Rows from block 4 of the image encoder of a small contrastive image-text model, named by matrix and row number. Rows with one number belong to one neuron. Each number is 500 + 25 x the weight over its row's rms, rounded and kept within 0 to 999. All counts start at 0. Numbers have three digits each.
After each neuron's rows are labels from the 100 images, of 14976, where the neuron reaches its highest value: "responds to" is what is common among them. Only what is clearly more common there than usual is listed. The data: drawn human figures in many poses.
# fc1: MLP up (encoder.blocks.4.mlp.fc1.weight, 512x128), inputs 0-63
# fc2: MLP down (encoder.blocks.4.mlp.fc2.weight, 128x512, transposed), outputs 0-63

fc1.464:518473494497469488502504468546502510484508464450451513507496531568516468521497484501525500544512493492486487505518484514542456477503487523494489483503495485516528515480492546491540522496495513
fc2.464:475449500464488534520494490500510497546470489515523532507479507505499509467471508537481491534489501522522500487494495474498524475511465499470522481518457479497524514501510468476456512482451500
responds to: brown top

fc1.499:516473475536516465520446421533483483482443530506499496492512521519520481520514538498500503537494492512440517480474528522520482511459506545524496534461469476496499500527488502491522487490495512
fc2.499:500475496530476460489505487491498491481511512517474553470499473517513518508507483476528493505482552514563514506492525526504494482486519437494513510532502522487531471434499474479500505525531498
responds to: green top

fc1.480:501529511487509531501506474492536506443532459510504429506504485474506501480438473472478508543460507515519505499496535483531529501492455518513514533492482472493505510496494492473515561504509492
fc2.480:483536522522498514508482512517459520498533481528457520468514515531519464475513525497539484509509547471492454507496461495432533490515527514498500492486510559501497511458500441496537489498465485
responds to: red trousers; red top

fc1.166:536479470480475501486483456529449457537491545534500480502486494513489531518492509437551468520522533513450491486484511476495495493492490525519509501518500512480519541514508419486457498500473494
fc2.166:509512513537509542467494528506546482528486526518487499509484543489496488502445521512494508522497518516470498511515492487494532542528502507475562483512508517508445494491469498504503508559552496
responds to: green top; green trousers

fc1.153:495453458533501468482469452503495541502529540473483555509504500478521492526464487521500491516463512507525520479549519508531494516490449488505504462523476492524513500532493465474509514531513508
fc2.153:505554527473525493496475526526472523455497460504537528479478474521452466546492536526474483504483495490520501529503467519509512485480511464498503535487494534511509498490459512487533483542477557
responds to: pink trousers; blue top

fc1.236:484507573480484500475469484506477452525512487490526457500480485515517518541510502514494447491485473497463510478508482532504484486530501521479457511492521534484521495487516488515476478528503480
fc2.236:505467507494473473502520499504482511528512497479518503517489480485533483486506528505499507477497493482517557475509524495543504490475566501475481494479487484491459474462488548486468506461532502
responds to: black trousers; green trousers

fc1.82:523461480540499448451532495527488495514526485513505519515495448466472493496519501462522479489509446467476482489492481505520478542460501520493485486523522499484497504471524461515497508523471492
fc2.82:505527510502458534566491523495493517523500507491479518498494485483483488478491494496478518455537501465468515461522514509479493485471552478573465488490527483477472499487494576511531517464481453
responds to: purple trousers

fc1.214:528512475526512460511485466531527498525503514521487504492487484513468469491458517448498479486548504500516468515489499503512487498468498483519506472498453504522456461545488495556540497504495495
fc2.214:541541535519516517522487524520507433487521469529497531508455466543524493472528506523475454530520482502488480508506482513498505484531528506503493495519568541538497503484530499473531497539518476
responds to: thin; pink trousers

fc1.174:526478528490475484475469542521474459493517508520533461500450491499485492547519508465518471506504492497513492477468474477528488495517537461564477485550508513488482523512547474496467453536470500
fc2.174:475483503532527494499545539482467498512528502523520496501521505509449493507506503484531534448540562470503520482508504495568489532488520497543524483498521483515489507469470545517506521475538516
responds to: orange top; green trousers

fc1.104:513500497522504530476497515477510488490512491470473535522483477485515481522498501526462525484477489543529518501513491516506523521466446523514480461467500504486474455531495495528492563485499479
fc2.104:487491466487501485473518503508523564499491492557435521494493505507520528491450514502466467511481524500437472499481487521449476518513478513482492468521492574484501485508543497511483480528523458
responds to: purple trousers

fc1.96:507518524517527565476473515493502472525555503483514463484534502509525452515467495541474497507516506476508491541518485521497512497494476491529445511471469503471511494534542478536524517500498466
fc2.96:468493509505484492510514542490479503518477540486526516521471476495508488536464490473501493527511544480444549487496516473501555491505539480457495497522472535526524467496490534503484478527509486
responds to: white trousers

fc1.195:519528459546505536539473542493512500494510503500510535461488500472494501517511511535448501515498465517515490508502465518475496503497491504494573454509511508493481477502514489491524483556469493
fc2.195:514526482518535510539464535501485506472509509463496505500515465490510485540516514516511568506511509522481496528476480527468529523513526475540497490518442495512469472484500512520558491509496524
responds to: purple trousers

fc1.154:507513494515480477427523492539514506514522522535504504492532459511512512518476494529586516520524485505506515497501481515483466525474474537478472531527488494473490487512499479493488478511498472
fc2.154:522512509503507488509484519511503464534518486520517514489494494487495506495516546517508517500494454544544541502548510504530464473446503487520472511500514533460483498505478454503455497468497519
responds to: yellow top; yellow trousers

fc1.211:490510527501492511474483556517497512506520518476558504447498503503513500497510505514471519484508475539525530501539468533461540531479491488474480452518474445463471492557503475476497507499494465
fc2.211:473500445476487511476518499493484513502507495499511480478515465529518494523439515482478484521448458479451496504495498487505470491542501483511516495483468523485509492492540519519449489520494510
responds to: purple trousers

fc1.384:499497487458500493521505494454491512438529520479491476526542510510460496471498491447518467514535445483474516485500503514484472487530480481497513507490519532479510481496481517451507476529466500
fc2.384:507546464530474489517504511498474511483525517515490455497521487512493471473511541534505502498492521516584505520506490501456513507477498483537528523527493473497490534540499493508555526485538545
responds to: red trousers; red top

fc1.68:553493514555509454527528486541532473516501503478550519507446508507522472486508503519515502473479486514510538493511528511467518493467506512511555477501496501480522453506457503484555527469504474
fc2.68:521513513453507495492483505488479458510499476500456516480508480500552483511480529499484529509458507539476487511493520509493484504505486502490508466445475485531478504529501445485488478537491471
responds to: pink trousers

fc1.165:553478506522524501543530497482500489490514500512520501486508489440480481486471489508512483515500508485475491525492505481480449466437541468504479475488462488472477522532500520496514501460516478
fc2.165:484543499518486498531464534460469502482505511492464475483474488480511545515521495545481493544472518495481517544509492500481523481494500476538534494540478505525493466481484450489552468503506548
responds to: white trousers

fc1.383:500473497459525526492545514497485547478510521487477497545493474509536501488571507526550455529519483470515554469518480456542539491505466500499538529495519505555489520472467490520476499496513506
fc2.383:512502511505445466523520454533508555496531479479535495522490498524546492516469522535446474490511521493506494530549456515505528500493514482489496513536524515535458539503504538502492526508547570
responds to: red top; red trousers

fc1.391:522449466498522506483484443511520506499529520468460524495533480491470506493500476522513504494533463507520460511508513533517516512476491527481497479498482484485479474559483485536487507515509441
fc2.391:468450480510475493528493521513520499516463515529453540482474497501472501491490523510460488499466511480444505486477498519491498516502546476499519461499498521516485481490515512497488510508526452
responds to: purple trousers

fc1.376:507476487498521480528504485492441488532514492506497432514479492487461476521520491505546472497514487509474523472484512484512489505505504517500519519472486516509484555510508485521506548498517505
fc2.376:446465538459499480544572539505479478499503481527509480473493469511502491540511482525474470496527529523514524502498509500546467537521502454518473478494524530509473495486504522498477528474493475
responds to: teal top; red trousers

fc1.93:495521542512504533536487460506486502457502499490517509535485477549499481518560470507520503491509517552463505536512527499462559473487525528483518510499517501550481515515483475500508494514508522
fc2.93:499477498521493459540553534439468472500504531497561496483458461499518510487526533503481488489525482522509480476466473504471488544499533474502513500515463500453482490427514548504497476507516527
responds to: teal top; red trousers

fc1.34:513507501505468480482536549475488500496511453465461527487503469482506480486483479521498468491526507536550484511532490516533460484489505557436507499483543497519498508521481472497512480531524483
fc2.34:474515495498480479513455496481482559475512527524484511532479509486510477532493498474515473500510503478457525514500526509490576520523541467474464525490521499534458490509534544504498503538533521
responds to: teal top

fc1.28:477502518543543497486490481497487516541526491537528454503527488525465480485452508550483484494536516479470478479498465570462477525517437541521485498457486517498484472527504505541497543501496470
fc2.28:481473489492481495507519545506477463494497502519478451529476532516490514485499430508502521513512519511504528464507509491535445489516508488476449494539511539512514478454466484519513511463503490
responds to: thin; orange top

fc1.291:485498515546500495515513536487459560517484477515486508518466477515509469514485497492478490477469512466511466523531515533496457479486472490455536499512526496512520500511481511561508483524458503
fc2.291:463500542510510495536510499504492534497516463498437513535486494495510495542511502489536523486534488506481499494491523493478556533528474496531537507539582458490493515499498518499507494494537510
responds to: red trousers; red top

fc1.108:449458479483470568488473518536515511467475492427541483489459514494455499511550493513501521509509511478540444542503511518511499458492490501500518490506463516521509536481483487501506509483487483
fc2.108:526477518505528483526491470511491535492513490517455501552466540497491484510456502524461549495530530499470516472526523495513492490463509500524486504504532498478490540530464510511488517569528497
responds to: red top; red trousers

fc1.48:486502496511528488484521463466511520464501479494479464532513491543495480471496480491533502475488546520504548516487527558524510470495459566467506535476485504532503530467483503516482515479489519
fc2.48:511533550490460483535507470514484524451501536516475464518457508501490523469466513528468524503500519508510469521533449561537492517522505469512423515497494509549468545506504515502507495485452513
responds to: red top; red trousers

fc1.198:470475502512505531525492499526529458479509545475461511525495557523470484440493511518478574489519506500484494519501496537484505499521534497501506512482487495485478532496493541507525488513471519
fc2.198:473528531499506485510508499533507468490513557484449533536486539513455530479465521482483515538468510497475508524529530502532462506516524484533479536489525489460472560471500484466529497471573509
responds to: brown top

fc1.485:500498470520518530492540499481456504469479488482520522506510470493467491464493533540482510494465523530555533497516515511517527522475518480505489463513503472478483490516514522540529532530498472
fc2.485:490528475473528479557502490477463568507492475512478474467477453534507534489539487464458456473494514530492520498497456516505487511502531525478547445530523547492502484513489490479533496515497531
responds to: blue top

fc1.497:501519490545535526533472482516500522482517490499507496526511467485486505508510505493557505473522545532494526513537503507454584516463478515470537479473503496515479469546501484505484541486497491
fc2.497:508540518496515487520471495510491465531485517510502457473477466521455465501469520508458437513484515475476488487492458522452478447488512523505507491523492538491493491455527474506475485503491504
responds to: white trousers

fc1.144:464548549446507477509489507492471529530517463498527526521521470516525517511488470527463490499454498493476491495531511482496508509531515482464456532484492512503523547447497555511499519470486443
fc2.144:517541486516467514477532519485479510451523524534480537499501465511494536476553477491421506521460502494496536529504540500503519497479527460495504523520491477493527475503529507492528494463490511
responds to: black trousers; black top

fc1.481:481477482494519506536480501494521567508490507545477477522467488466487547470459511515478516514470464455512508480508482517518491489518485495471550496504506467498540511495492467509504482488530477
fc2.481:525524549519490551526503527506512502505512496491483479509535476507515498523539519480476460463533490506543506502493507550485533472512491490524523480488572505535448521525487513493507516515501495
responds to: red trousers; red top

fc1.360:467479485485496527488510479483517524531549452491518436459545527523506494530506493464531474446506495498503478529480458500459497509511496496529475523517523493495527503536505480502521488482505469
fc2.360:542495502520452493523508487490466523506499566521477492526473495501510533504540478504465516498543513507511533517455530503545457503512498504511472556511452491476486539503540524491503506466492517
responds to: black trousers; black top

fc1.226:497511451500526502522486500475492502470479512521527546514484478551548524506491476479489487528477494489482551523487510545483532528461522517480473479477512434570503493548479506519508527505518482
fc2.226:494508482486456482487497481502538515483505472525481532458491518491493472491477523497473473485461523508505477482435478508458463505489510513483506490507493517483513522461521487483470457491507469
responds to: purple trousers

fc1.155:499493479494488487497494482515492559503501500541532494491473479498499504446474489541515475512492529457506509500495468523467506496519494524469507483471470538494508509511512517545536523450501474
fc2.155:499512494521491481520538511516484483487506508508478509510521507494494494523474467524522467498484545535511488523512520510530471495481511450489511460539481530515484450525440518542473503548485514
responds to: thin; red top; red trousers; pose: lying

fc1.465:521483439512525535478486479530506491498486540494487536494516538474470473518497536497519534518498485517571507535505530482498517510474532502514528447481470493496467513505490514497474516477524486
fc2.465:501538476502513479522511455503505458535478476483496505490455475497452521531534533426453489528479554501472510523456481504476483503489505450499533497487496520520527507498517490519487502530500510
responds to: thin; blue top

fc1.494:537472515545541513516522484522517456489509493485525512469511485534480483469503517483507517486508546541511533520504561514482522469459493505540497493468491454497487469559508509487501524522460471
fc2.494:483502526484513502495521499504547505551463474503556540508508493523497499469486525546434498532493507487497498481453487509477490483490488527533497479494498501459521517500495475480474500453475504
responds to: teal top; white trousers

fc1.405:511475508506486503520501522502505526448502492491510500495450496529518497467471495455520506496522561441515522513536492499478504440475516533489493459501489520542534526494450513525494508491506494
fc2.405:558494537495443507498497502514494532469493542534504499517454498469484502520500547535462510485498513498493506542491483507514499505510496499502480516487513498564452531521478530513492498549499512
responds to: red top; red trousers

fc1.346:492422468513490513531516456531475515502496515501493491496517484524505509519543481482513506533522454518481480514500527546478524490483530503532483503472520526480506509552500454492464498530481498
fc2.346:414471497493494561512489504432466514521498530503524503518487503479476523483488489496520506482518467519449536487515527488442482487487517498479531492505487524466475514504524478542527510502502525
responds to: blue top

fc1.441:489504438483482531514531496487501532493535461467507491519479492489482491492431494529469437489512535499508496494532466482472523480498492504522531452508508535531522498498481513547525521451512450
fc2.441:539534480510513496538511524489499542504516524530478472494516484495511498499487522486520455519465505513485544510520514553492500495525479498489536473524489476521458510515475486509531493484477474
responds to: pink trousers

fc1.246:491531506510495494470513479477504498484499454468487534494462478463492513507541511492504513494531502551547494496546531501549528520486512514436431501494494460528491475461470473518475518510522519
fc2.246:454536505510432471461497513457465509468481469504455510483509447501535480493520478473482489505484507496473502539519545509500488494492497487514508529542496466527498508480530508489476480489512522
responds to: teal top; green trousers; teal trousers

fc1.58:509483511506441506494555509477547534490517557498511532518506531480519470472531490503484508525535500492489524491514512546517439477528472505510506484511462541557451476473467465494506528454488494
fc2.58:493508553454562492492516482466504541537466515487478454502545505506494505501451505510508479467529538457449458482504496491520497512527494499537521544457507493503492539505492486484473478481511500
responds to: orange top

fc1.249:525474548475502501455504481532483452494483521485544468558498470503537489508525492478506448495518512503464521508507519496518463507505508476525470505512489564484520485500552503562471504483473510
fc2.249:469523533486517515529519527489454490562450505501559523495477534502469465528510515515511520472504533527526502492489477500517543524465548520502529504462518494486481515485469540483546499409514540
responds to: green trousers

fc1.282:507479492460479556526499534547497518494533509462530469470510499547532478477527510485525555511517478529484532524507485518502529513484485522502500492508496453517485517531550456486521476474512455
fc2.282:485472520503482532491439488471480511481507503446526481507519480545500501525503496523478477524520493477484515517528482501481462498503522486511504520507467540510516530439549460517495479520527513
responds to: teal trousers

fc1.491:498472529454489494538538494456519504443510456525489523533479510480490505479484478485514455517451479516479529528511500507512485486524474503488529451428496468563483482495459504472502536528487520
fc2.491:486517509467544498542518493522499486484465482469518528506497501550510488511491499479492465529468496440520478516516441516501483456507494470491507507505471520546493510499467471435448504508489491
responds to: red top; red trousers; orange trousers

fc1.183:509530495531502538506535475540514463525484514465556493496492458499512508525505492493525532480507515510508532530529519509453556485453500508509511484500503481500528493525471471489522502470484452
fc2.183:467564525533518479475473481512483472469493480533495499440505433487517511498504463489471450517486548503461517506513483499498502485504489469481508515498497530507518458465497483514475501500470503
responds to: pink trousers

fc1.276:463500436510503523500479528501495473469511489537468525506470490488530510531532507505501533519476505485495538516515529526556488478511489495469507489498492468522474492534497496499485491505530475
fc2.276:467499560519515518497502488483548479519467512513528530517535503480463484467500494495511477478473521508476490512508485484479462473492530501547502522500493498467547496516521485478551537517516480
responds to: green trousers; green top

fc1.147:490507547469513494523481509469511487481535500507491477556524547522509537469445484524499470509504489496498532525509471485489486502510458512450519534489517466512486512483464475476476543529501516
fc2.147:511509494523501480468474490485479520507539505533456508505475520469473524514489539467517493500517485509513527505523494522490467476497474466522487479497537511511493490522492435492423506483533501
responds to: yellow top; red trousers

fc1.234:524453511510503467498538551470445529493514525524526515499533510487509484478497467518457489511464487479471508479517512502546487508492508503482475536468504470492533470488531525504476499501500519
fc2.234:469485550517503488531515555493508504480505498528464478502492508537498495523477489487521497459521480529451495509506513494521479499513477505586452484521521472540468492499488528494505492451485486
responds to: orange trousers; red trousers; teal top

fc1.60:533490472471503493517525487487496523485526433473428539523489528454456560497525470496499492473521463526501475513483531494516516489500498459510535551508527506540498519485528502516487532502471442
fc2.60:521531512503488499481460498508478510495526481459488524441479503500518449501495509507508550496484467472548479508508510488487485502448557547514527536516507528470492498510533514476510445445466503
responds to: black top; black trousers

fc1.477:508473492457506443515528502489479489543500500508538512485477506498551489460496512498519491571510479493464545491490488506528426499461474477522476520468474455529492518484491461488455530517488509
fc2.477:472574508463490524506515480452527503469497456511462498500502496464491509472515505511528529494563487488542522491509520479553508472489483513465531533541552472490481498483522482498471475482473472
responds to: yellow top

fc1.324:458513554478517454505457502506505542499536499504504491504488543517576483504536469461512523469504472503495483534480498478509488506476498515481452512507478486527493536527519496509524514477506481
fc2.324:512516442483486489471551496482535517501491487484503510487510521517534499475507560521495517481491479507472479512498499506506502511529520515521517532520496521523488498466515536534531464471531523
responds to: black top; black trousers

fc1.179:502540478513529501487480518507490513481528468461500515487517481474528444458510503445532557481477463525549473506470496470530479562468517508499502521462520505495488521517526492539499492504529484
fc2.179:442515535516507440470495498458519496503518525460535514513491487501516512487487491464480529514508490509465500486506514454502486500479515560520501543503526506524490541496496509486503478515498516
responds to: green trousers; green top

fc1.320:506512522493516473489504477518459438479486483487465526494500484510537514499530499451540519487525504515513517522489546475527548541424510544517482536487504456495501489518517453482496502501498500
fc2.320:470490531519489431469493486485502473471505498481519480488506474467534496458528472472488516518523490494488507505508513467491466534492504510473489534511489525510477504459504537494494481498529509
responds to: green trousers; green top

fc1.42:476465494504524493481516472497519540459514460509504503498526485515468513498510503527530463502520510432479481509518496492506515459509461526464500570480487504498505502522456528495481524460512517
fc2.42:519503524503517487460502521485481560495520522495504463538531490504474489501499533501573497483488473495469471512451439487470513492520507506481460506454452498501511491504522498535542505486463524
responds to: red top; red trousers

fc1.206:489518500495498481478546502484485480500468480492483480479479476483470496514482522500532472477518511510506489509514505489532465482480521506495489513508471521516490500476494451543541470497515495
fc2.206:439475511520547533493504556496549490483494495491480475501516519503475497478474518447483441546542505481489472515527504523524527558530515478527513467511479522508520452504491540536493493490498511
responds to: orange trousers; teal top; green top

fc1.466:492458512465517493500551515501472466471526445496504509496497477467490499505547488479502494529513470521477466466511486470501510518507513488490482468465477474511491481504484451500537510489505534
fc2.466:513480497506457498533480508475456507460487542503530483492491496457482492508534471459535489461472496477489506534486521498524456511494525445513513509529497499508527530513558531503520525470505505
responds to: teal top

fc1.398:500505550531532480481508485478470493492503534479511505521518442513570511471509488477529530499505476533501524516516531420512505495453466494462474540496522460498497511510496424491509494486526495
fc2.398:488513538513483471492490507482491482501488505483473512495500488471513509470560477456496536501539493509487530492477532504521488545488510500490519534543505494522499471505529548500498462508488492
responds to: green trousers; green top

fc1.457:513481535505502486479492469486551487417498480465522494500538532521497497529528504512490499465501521532484488527486479587484553504516505527504471509495495508492495512570492515458501501517499508
fc2.457:525507475505478497496503449482475490536505507518521497473462522528470485504521530514507495506528521495517475481486487468489512477507500506514492461509523559517470491509499542547521442516481483
responds to: black top

fc1.176:477429525463533471502493489496537560493512486486504460470518499521514474491502474516512541515504470512525489508563506514477518497515487519472462521466457482480551485524499478516518486491494488
fc2.176:518545547509496489512479470542483491514487522497502475500497520525522536529471520546483529494511496495494444498474497486483502511521554472477497551487540512506556572481526487504540481512506502
responds to: red trousers

fc1.197:497497496474509512488503448486503459487513429504500475497484502526496458457499507478488512492541523485521473537523452539479525442502499535466493494501489509516498497510457515521497498524481495
fc2.197:523487510532469473516512513547483546453510533512454534519493502520518487486500452507500530487492481486532539524514531493531464498448517481489515505544463501517488533519476483503495498522490518
responds to: red trousers; red top

fc1.53:507481538543492502483497481518472499490514471523515520487529504524560497468488462482522495475505489492488476499494517507520515477489478547514459524485537538468514513496489542516508517487497485
fc2.53:480534501485489596503490574504507491498521502483524451480509496494501516524511501523538517476517495500503472495497505490500523486512494515493520463522513514498509516484497516544541531475482475
responds to: black top; black trousers

fc1.461:516511485560581480506483458513501515513571486498496490483533487487516466471483514502478499506529501492493514482484499517480508535468513537476499443466484502523499512518483511546542522496474492
fc2.461:503470478501482469540506472520481511500486529524452523463446484480530490484495489470463469535449524489489550488491535461490521521495524469493496491513484523513511477461507516493470481498534474
responds to: pink trousers

fc1.240:484509564508534454517521503514505494486523500510497481556492481520502487492501520445536517514502522537484533495532505529512503465512433502455499509463478464529478541504509475507475510473499516
fc2.240:523508520488465493459539484517481540487502495528478509570485475512517520467491478512461524540492475521523512499481490478562510506498470490458482527514492523501505523464532525503520499481488535
responds to: red top; red trousers

fc1.156:511493422514525568489523470509540487493480496488507530467519518485464486500508522520475490508520539510556466514489473527480543487463510520532481462493478510455495489537491517503497507440532456
fc2.156:505561500503555486524468508504475466508484481513486509494479478492489533508517539480464484498466557492476526490468504504499519503507560459504513467493517567532497453475498433500530479506480474
responds to: blue top; pink trousers

fc1.40:505512516459480508469528511490525503468494493464505483511469461500517491449531452499495486516506507529495479536512515437519472476548512516492477471513514455527558517498509452514494480491515525
fc2.40:422506511499533511480490517500487527485450507503498472492507553496501470521487505538485469490563492490454504501517505549475523558518486546553538476505491519507489494551506471498521491507486501
responds to: green trousers; green top; orange trousers

fc1.253:485506445476468476504454460564529487553500476472546498536488517493495510496489516540459482554471496462508467485523474547472474477524532518502479465479477527497524484516492533520489503482514461
fc2.253:468492486471519515504488514509527470525531497538502519507537532509467470482486468489509509539491484496503560487514512475538491484508482495511527500483517539492482522499484491509467497475488447
responds to: pink trousers

fc1.303:530481451534495512550450438524490516452499519502504491456498490549465503529529501485513496536498488521481484493470512511500515477458538490539515483486475482496509500511472534458488495506485516
fc2.303:477513447500549569544429460511460473490492520508525501492447493519487509478515534511477537512503483500496496507482496533477472512482559488500489473502481467485529516479556479505545504482469456
responds to: teal trousers

fc1.102:453475498483533522468509508491505506537537488499531478495528522446531477538507476521506486463486439465479477490505474477534493516537512482488485531480478527499542523521524522566522519446528484
fc2.102:471485495489509540503474513461473526507498520506539471472509477484461490508538468487508513475510514509485513498518546520519519501490489503509502530515475448494521516511494520528564514429464541
responds to: black trousers

fc1.410:503488501593542515492494475522509502486544453492519496527499427491470462512505482511506449502516476513473515506543494551494505511486509546432527463483494476512511475522495487540485522525509493
fc2.410:464497490487516512520462517499490523495530542485514496503477507511496457515455504499457455509499507494468535512534529545498485478506528527514527486500521547501499507506506521491452499446506495
responds to: white trousers; purple trousers

fc1.94:497468471516541534502516436519482507458524488478489482518531456515475489526536471497545473518555482514477522513522514521490528516452500566459501484465494499517490472555497487533503528503490495
fc2.94:495466457517469523510475491445480488492479539508528492489448500511490514507457485487457490474502515508470513491489503499448429463519510491493518479484490543508505481476532498499477528510502485
responds to: purple trousers

fc1.203:525471489542496512552510512498548515481506502467512531518477520447467499511532476480488510479506446487490475529539526487493480539515548524445546510526488483505538473483521469523510496554514525
fc2.203:508483518478489555532473480472480526486479479493484442524525489497499483516551471537513518449513494521499480476498558515488505535525462494525457493479519476463529535479513519517525502468504523
responds to: black trousers

fc1.452:509532497505541515458505516502494514516563521478480495479528474522500500494504542477587473511531530512517482488463516477515451529489473504516508487463497473500503495518467493472482526507473458
fc2.452:474504513525511490510508502539509489487509480472504509489519472525548472490583491421489506460485500511520508497498464549520509489500533497490546516479499470474545480511522487450522535517475514
responds to: yellow top

fc1.486:531499449476509529506518457508511471455490516513519519482506505482507543511523495492476448516503486474520501522507490468506514525500522492461488473503476504501498502516478464491482491549506510
fc2.486:484503524548503497524455519484461483459518530513496452473490486496525511514506500484498534451470483486525499505485545511517459519523500482523487457528472519516535524542517475498551481487512517
responds to: black trousers

fc1.85:523461495452418492493506475542501485510499456476491524488485491524517497533492467472494523525535439498499504518519515485471526504489539513528459543522497541463505509529467501507496443501505493
fc2.85:541508512489511491473485540490497551536504494534485517485542525487545500498504505513507528507468490494509491499524449509497516510513545480473479472512507478482530497502483499561570486516505520
responds to: black top; black trousers; brown top

fc1.75:461476472554528501504502483531512507508540470493528451490495502512481453519500492513509455499501493508483532499547501537508481470473470469475565476482456498525518483507457557471521543507507481
fc2.75:480506519494510517516504471514472519537476470497547511455494549535470472476523495532459478509499509517500528509502474542495501454505541527481523504458487500481478511469503461463461496462487500
responds to: pink trousers

fc1.359:464500520473473502460476504500524555486525493470460513485532547488521500536544487500494530518500442485504500479474536519505518519535471519482507539534492528486496512486541528459504492510488519
fc2.359:516471493484506549476455499475473528512515506472484474516509501524503517511545492518485560498477510513528465506539461463484468474507512520480472513503498535546502518518542499506545473486511481
responds to: black top; black trousers

fc1.67:476480499493482474493502530530489465497501484489487495507466480510478488523510537489518490501489473523487523489527453486501464485549501455497541491521492504496504507461521446519493478560499523
fc2.67:451487540487510498496523496487499546505483471487526497518530487514491467542555491492480451495572526483455488509506506534502524520515486510528501485514514498515472553547462547499472492495520497
responds to: orange trousers; red trousers; teal top